config.toml
arch = "efficientnet_v2"
train_examples = 145000
horizontal_flip = true
init = "trunc_normal_002"
nesterov = true
batch_size = 128
warmup_steps = 130
Rows from block 3 of a small self-supervised image encoder, named by matrix and row number. Rows with one number belong to one channel. Each number is 128 + 32 x the weight over its row's rms, rounded and kept within 0 to 255. All counts start at 0. Numbers have three digits each.
After each channel's rows are labels from the 100 images, of 14976, where the channel reaches its highest value: "colour at peak" is the nearest of a few named colours to the mean colour under the peak. Only what is clearly more common there than usual is listed. The data: patchworks of several textures. In brackets: how many of the 100, against the usual share in percent.
# convs0: expand 3x3 conv (model.blocks.3.convs.0.weight, 96x24x3x3), inputs 0-23, a 3x3 kernel for each
# convs1: project pointwise conv (model.blocks.3.convs.1.weight, 24x96x1x1, transposed), outputs 0-23

convs0.11:179121114139135088130103089158148116076119141171101149178184115120101124170082090129115125109085122223092089149103116134140122181179140101153124045161128138141175116137092127102154134142113118147112129157139116126128152166118145137132114134086122167105110121159153100134082080091139147158081141093163112157148154169199103105115128122157101106212132102124076123142101102190087110156113116148060064116083101121124141146169100140115113101126086194176167159166144131196175132152127205138136142124093128091101129104124130136192111065085176149141120158126088132134071169212101145116133173183142144122136133166161132126091097096206087139173099102176183139
convs1.11:085140128133156085122086094122187073123128172136147063115128092119090100
colour at peak: black (35 vs 2.5)

convs0.92:105103136107103149086098124178114149139133092149145163181150120110134112129120112095154049124122087145120110089073124119182120147135156126183131093078141085094100090128128175145169119126163178126113174183151127175127094164144132106123172133124146133140116144146155132143136144133132169131141128144054132104100074109169133091156110198131138195168144165146128162131133163143176165151141174210156174163141165131089138152117121078161087159113137111155123142106146143095113128097131166167099134167148154148107124068066135136114051039119097151127130097174113122133104119066124153091120087071072117100076173105149149107115147117022106083120020090136117089
convs1.92:125129192116139138130165143133128047202099132131156107180144106142124102
colour at peak: black (60 vs 2.5)

convs0.65:152187157133145135090119099110076117141125089096116128110155141124134051119096095162113160113116123135184139143123074092154180133144103206205178095114086144117055128105147173152149146145121159081125156150136146130114140118162124222164153152119095109147149136112124136079126133143060074108131104088151182122177151129132103112142163117173113120083123091151194167167095125115120146149079125111123191113150124093153116133128149143103081168143101161145181120134149104091110141171187153170095170165117094115142152142148174113197126156175155172099102107141116178170106153114137176194182150152182223160194139115174122126119117138113070113123165188126138119
convs1.65:093139170177153118059079156131139103144137103149144094107085094091153091
colour at peak: pink (52 vs 10.2)

convs0.73:139077097175153186150137112094081148114090108120113148135110153114048157157176208146100160064092176138076192120167140148115161148098098080095107118141110072103155141092106120044110116117148110177120154212175104093062094137162108108124124137128093146112112120093167120098136135074151174151097049076149086162116044141155140173114120113079100110165089122122132147077101130167136176058117113134179100098116059122120053133170173092124088141114106120141142106142131123089131093104141160147125131062109115107116161150135174141183126080146136145157111126125133163099118132092142153124128125085146124156102104105149102140106112098144135159093092108196130166
convs1.73:096126123125102116125114049101196101126086117154181074133102125137104151
colour at peak: black (27 vs 2.5)

convs0.82:118119099168131101138119043088120131073161149149141150101104079138114098136146144185139199147195162161161195121080183099097100128088113104155110145155109151175054181105120185142119150122143125093151122072127143153087123147092188141088149174123142098129164079063118197198092145143119154124077103090161175142139192134127170088094131123099104148121142095154156163143121163168092117107054153121094092122145208105112138086145162138150199110115134143112123120124134150162142139105112167117161183142119173120143096096150167115140151160149105136164108170113097150094071058079147156146099115125132114189096156196105110092133130109128141155083104117129129085
convs1.82:112162162148132066132131113145098083160168129128129182108126193078156156
colour at peak: pink (49 vs 10.2)

convs0.38:064128164099047177151135156129139137157170153127114094128136129137116137135139141142137139124116106121104106105113179129012151155169174121094087104001136184137103083135078091133135159103112137095131117159132118130105111098106123070155149136187173144142122140104099146067127142112122156170127111116142157119113154115061077092173116134149105116147139137119112078119176123125099140114079146086124114119111094059125100121128130133159117148122144153130106151149132152104132148132126146156177122109118139042098155152150133132227168057120149181148126159118120138157127116092160166117142143156105095110150150172115133153135066129186127173132000143181110169
convs1.38:120158086159092170153120149165135156124105168153103094079108104139054097
colour at peak: blue (41 vs 6.1); purple (26 vs 7.4)

convs0.15:141145147086145158092127165079086090153139155196153118198147130121183133079069137087126178117132159120080143163138160102111131122102140097173148041067110104108132116111160121151124184159156144176197174132160151142114138142100158175129151159154136087105104079071188126142153097135139155137155119098103071066130141083182156135165122199155093153084056149127100142135088139135081172095155140120088157114110112142111138128069105081084131102146160087160159054061098133136204121120146168160137150151157115152133098065120172173169148124118151111115105157155173161136107132092105129158100141113097142124146104087106107164073147142171135151099122133071105102
convs1.15:068166107140123169147125084189160141123134129139159103124128103113047153
colour at peak: grey (56 vs 26.8)

convs0.32:130126142166092067146189119116104163151157067100139062127195116118110080153161123104121157133083160106153131099089122138154074134114148162110171086124117184111200069077184183133130178099147117135125160154117093143151221144124147099173162096144161117137074093154118071151089104164160142144123139056137101141139161122094132097142127154113061120100114118128124122129059165147122193151125139144113164175146114098096145125188140099127123165115147122056104123063154135132044135130232138138131110119150137093149105114137144162106113199144169147136159144147101122125135078108131092116057112104155142099125130115087212132160122093141169127121116153093105109
convs1.32:098164100094122146133114128176106174116158090168162117077094160107195124
colour at peak: pink (35 vs 10.2)

convs0.71:157169154102127119115076133155126152090130144131149166136144160108103099116097154130109174109119124091117105128169187031070168137105171150149159073083049130076114152091081173136155095151143122134135114122141149148069159173156104098103122136156102109101107121099147165141152136104125155111126162111135070086140158131132205141112137152112084108092066135126085125143122089099110106094168137080092135095057055138123131107101129111099065119166171150144175108164154199208179107114159127130155135145143163112132176129139140203155111097180130099140165132142113081134131080104115087062181204135137168148088116113116160181123115119152172173131106129182137183
convs1.71:111134141141129104173121160151165152156157157151131092045094104158080090
colour at peak: purple (26 vs 7.4); blue (25 vs 6.1)

convs0.91:166135173114122132113158141089088145122093141091156120145106106171064089100146160164072139202135097115164113084156125098187166137163138138115089126059113058053100099100134107057115112146120117156128109151131145094110162125103149138107128161145184108133146066125136081129062123108082160098111079100134151144133127122087112098123128168145060114126122110132118121119147205143171153142133153086062163106068103145096147143162113181137128128123133116159150199130137144159137122098157145137123117089106165133095144174176144060098112105088120215109089137109160134077108089102155138133139163173180202119114102090071131108146128062107123083080169133048122149
convs1.91:073135126133096109099182118121179133172039142160155113146162133131123125
colour at peak: black (30 vs 2.5)

convs0.81:186138135126168083117099152138075128147071135136122103165100116191139078144103121115142151149113169160074158101118137100108118178139144147133131134103120112138110066099125176083132148114058144175115047179137148094210122114195139077155147141072146131146107143136143086174114202086096135159115156158118093082170107119161111116133165122147130107114170096125156165173057131132129116133112129130116071141116124170186149100127133115107142130102111148151108162077164095141136194058115143102095130105110136112150119125133093066119163101097163114093188114122138127170087190192156160146099148210140151168098180154100098135159209156074163145177153139160097135
convs1.81:096113118112206161151135115084156104079078107155101139146073134129163110
colour at peak: brown (45 vs 19.3)

convs0.75:106136092113133084081103122103108183146091139152133126051072115112092163143076127142129147168092165181124128117089149121177086109133119114127102130134132167117087099149155150104196203163089168164105132178075105141186136185123163159119141121115179132201181108173143145165189153093118145057099122154093112149089034180147091127090118141091126094149096086152148173102092162160127083128160109115153118095120114163162109147121128042112152137102119170121114108093144104129159113103189147119097151148118139206129167107124097129178089142198131128124158133140111124157120122105131118130177122120172146122196134138118114140162171165132138149093102166210160073
convs1.75:114110120111158089071065096125189100107092115129140090124082139113125179
colour at peak: brown (50 vs 19.3)